Weights of a small class-conditioned image flow-matching model: 93.2 epochs.
Rows from block 7 of a small class-conditioned image flow-matching model, named by matrix and row number. Rows with one number belong to one channel. Each number is 128 + 24 x the weight over its row's rms, rounded and kept within 0 to 255. All counts start at 0. Numbers have three digits each.
Before each channel's rows are labels from the 100 images, of 14848 (inputs lightly noised), where the channel reaches its highest value: "patch colour" is the nearest of a few named colours to the mean colour under the peak; "responds to" is what is common among them. Only what is clearly more common there than usual is listed. The data: dead-leaves pictures: piles of overlapping shapes. In brackets: how many of the 100, against the usual share in percent.
# convs0: first 3x3 conv (model.decb.0.1.convs.0.weight, 64x64x3x3, each kernel summed), inputs 0-63
# convs1: second 3x3 conv (model.decb.0.1.convs.1.weight, 64x64x3x3, transposed, each kernel summed), outputs 0-63

patch colour: white (25 vs 3.8)
responds to: shaded (94 vs 50.2); pastel (85 vs 14.6); flower (25 vs 5.2)
convs0.39:106123099147161120129114113097127119127123113114127136175193191102141107111122138114138126108097130106140148123116152141193092125135110154136101129096187173114149118127142125152135132149122144
convs1.39:154124100103127133142129132106122112152129131167122144179075077129138133136107127175138153095139126109155134116138072134129202124141135106137115133122120081126089142116136137133092125157104106

patch colour: pink (37 vs 8.6); white (36 vs 3.8)
responds to: pastel (92 vs 14.6)
convs0.44:137134161100180101118144148125111148162120107094137133121139155138124150123172117141146138163139127130133126118126140148110168056094164135103125105142100107143178126101123116110154079126163149
convs1.44:127128078124100135069137135158101097124151116144155108099138146157101102107120147149153111119152150137127126121126127143132119091119147096126135067158133116134146169142120078149080158121092142

patch colour: blue (78 vs 6.7)
responds to: cool (100 vs 14.5)
convs0.47:120114119124164119121123130104161107116132137131102220140124120181138169097130135116101115093113131122105128171098133153141159111102123143112148105122122164115106124142108121153111116191130133
convs1.47:124141155132174155116111116155125135136130104130138032124125132121151131125130108106148133172134139146111121089148128125105148120137126124128123182137111074110136103140123130136112076070137112

patch colour: pink (56 vs 8.6); white (28 vs 3.8)
responds to: pastel (100 vs 14.6)
convs0.26:149170115128171126104119126143142152112134146113130157082096146120126123112149116148134147116111169101117096142105141125119164168117134092133147112143121079131180098145177116137114087173144103
convs1.26:083134113081099133150107126140125172141153160125147101132150127092115124111104154136124090163107142112116145119135146116122149114127112118117156125101131160120190175111096113075117144104088105

patch colour: red (56 vs 3.4)
responds to: warm (91 vs 14.1); shaded (82 vs 50.2)
convs0.0:116117120153107112110123152111128095121129129131139121129104138128138180136108129126176113096086136115137106141161127116140192119154112136103132087139175097092112126111147101185153180106146137
convs1.0:149157134129128138127149127152098169128142134116116175141142177118174102115136112118080114147114118132126125115139114130163092118094165133141145145163169130119139107141125128069117071169158119

patch colour: blue (29 vs 6.7)
responds to: vivid (71 vs 14.3)
convs0.63:122151107104109129112139105128151132121117119129129103132132088157121146174103087177092115128120108138119129146133120118107111113104130104121102110149134128166147165148050086129120093089081140
convs1.63:136150129083118130133108142091088138152145110138176146125145122122154120111157138111191144094121120141150142121093152135094071084104123130143136093146101090148123101118155137112122123113141173

patch colour: orange (28 vs 2.9)
responds to: shaded (97 vs 50.2); vivid (49 vs 14.3)
convs0.55:120105139121155096151151139099168121125133143141104129137175128135123113103079107125192129090130163122070139146118142142086138099131137130125161109130128147109111120112120146187130091137165137
convs1.55:133128145138177140116111090163152134114148115135092168124088120095147152143143060131090137147164133150162132147155174108167177140113142131111146146145109129115152112127132121101151158123124129

patch colour: brown (92 vs 28.8)
responds to: warm (100 vs 14.1); shaded (87 vs 50.2)
convs0.41:135143141133136130138113136130127138128122145135131113145014040106120149147116109129081133125111141134137112130139124101134108135097133135117133115125153116128133140129136128124143176077142140
convs1.41:123142144105139164146142132148124113118111095104146093152135114100150109109130129128166124129136124114160153119124152135118118118229151110128123183144120093177096135125132142150129089128096132

patch colour: brown (63 vs 28.8)
responds to: shaded (87 vs 50.2); earthy (55 vs 14.4); bar (25 vs 5.1)
convs0.29:086145099127109163136147145135108112132136140133168158140157140111083151150137138112173143176178077129131131148137148079158155142108135094103123113133156139138132108113113139114156168119132091
convs1.29:167109136156147118106117127124155140183154119124145100098139128146098111133118197128108130139104112149145151149157107134148116132144143101119130187082139134142153127136126142147142075138184128

patch colour: black (40 vs 11.8)
responds to: shaded (89 vs 50.2)
convs0.27:105097126121137122109133134125159144128121107149103130111125134109109126045112135158139091128143108175075137131135168107114136092093112120124142104110116112178104078130148138136147127128168100
convs1.27:097119129083141126112145103151119164124083101121125112073120106119118115116123163103137173066132184138135122102132115127121118089103151114123159130162139158132131143126166149156087152131133125

patch colour: blue (35 vs 6.7); purple (27 vs 2.9)
responds to: vivid (57 vs 14.3); cool (43 vs 14.5)
convs0.30:149124102134074169122159137069147131134150120137164134146147113158089128124098127122103150121181138140151144170131091165146113123111113131143096129138142145128136137121102099147115093097073125
convs1.30:126127093127129112174123097152104099134130118116098166116128112107132119139169100145161157146111079132115122074138151082119133126127123165143149142132194103137122155115126146129146102118178153

patch colour: grey (40 vs 19.3)
responds to: grey (100 vs 14.4); ring (26 vs 5)
convs0.2:112134129117169101155122132069092144103142123140112142163118160114158105127119077093159138133123149114109144166148147141107188128121129138096098119123151128132101148120073145086121131118106147
convs1.2:117144120136058134192115137129157121126159109107122091120099115169159121110132090130155117127170120136124167099129092085138082138118156130155127106132143149091106134133131145115130148152110103

patch colour: white (27 vs 3.8)
responds to: grey (39 vs 14.4); pastel (37 vs 14.6)
convs0.52:130197186106160104158141081150149175083124138103100135109114110150151117122158118117157165135109124152125090138150131113115160164160149117128131115130139134153126104129166115142112110124123123
convs1.52:132127112128120157130114109119130133147125116154119117131144135080082129120096141143148153157116140134096136107123123154124082113130088172158152152066083156131120125136139131119098184137080167

patch colour: brown (64 vs 28.8)
responds to: shaded (94 vs 50.2); warm (75 vs 14.1); textured (66 vs 40); small pieces (60 vs 33.2)
convs0.9:115098121183127134129117098165119132157135164140161150154099120118107194158111134057095148117150130138145127104139090114137096125102154123113112114120148140117129152156109132168111118094132135
convs1.9:135094117147127152101117151165172107199103111145124124108084157127136161139114119119155108149117143143123102089091130145128092129111113131111132111136137149166159093088138127120123119115142187

patch colour: pink (35 vs 8.6); white (31 vs 3.8)
responds to: pastel (53 vs 14.6); grey (41 vs 14.4); flower (38 vs 5.2)
convs0.28:131072146117160121080161177129138137213139120128109136135141113121155127158168133145122150101140130114111126142116131170122154077125132116096126145147137119149087113118117102151142145141144152
convs1.28:108143108120121121121134150163172133077120087097140127137104152176156136138156113091153096102142099102162128116143127097147129116127158135132121110182177121083146148143119120115111098131167124

patch colour: pink (36 vs 8.6)
responds to: shaded (98 vs 50.2); large pieces (96 vs 33.4); circle (58 vs 5.3); palette: pastel (42 vs 14.6)
convs0.38:201118125128137121131128112125154150103124132127138129118138134105115112145105142098131137087117142071152131124092094160128133190173118087075134122147101121101134150157117128126109144130146170
convs1.38:140123141113115155136096129168113145153093149148149128143106142133115128147132136164101144128130128155145108130176077160147178150122093187147086136127100118132139130115096090143126091099153098

patch colour: orange (25 vs 2.9)
responds to: warm (87 vs 14.1)
convs0.4:128145112100092145153102086127143182092095136117145148155141128158119182128147116122119170133131165133110131098112130198109156112130103110124149131133118140128123120155121169113176143097126142
convs1.4:152116149094099171149163150120133131099138140059119113110097097100134138117133140108151099101133142155095120137159138081136109088108138149167132161121127112126097162106109111121082147113128131

patch colour: grey (67 vs 19.3)
responds to: pastel (100 vs 14.6); shaded (84 vs 50.2)
convs0.61:137151125130159124124126142061146102125100142137122093114133127113144123144111100136151143174128146129161140122116169086145053110120109142110134130141103123101149080139138144060142141119130126
convs1.61:114095120145132118137149111135103157125173118100163124109149152156129091150117132075112123086105152139170122137154127158135181148098141143136102161121114117146161155103094125142133113080159149

patch colour: black (29 vs 11.8)
responds to: shaded (91 vs 50.2); dark (55 vs 13.7)
convs0.42:117111117122199113111138131176141140125142156109100124092185163121160111146140118115120122098117113138114120107123123102128134118125117128080117136132103108077121120143121124153117191154135074
convs1.42:124146130111103127172115136083125149114133104119107137133049063126093113101139122113097126121126111126115139138133143121134124133151138131130131110153152121146141123136157162128138054131175170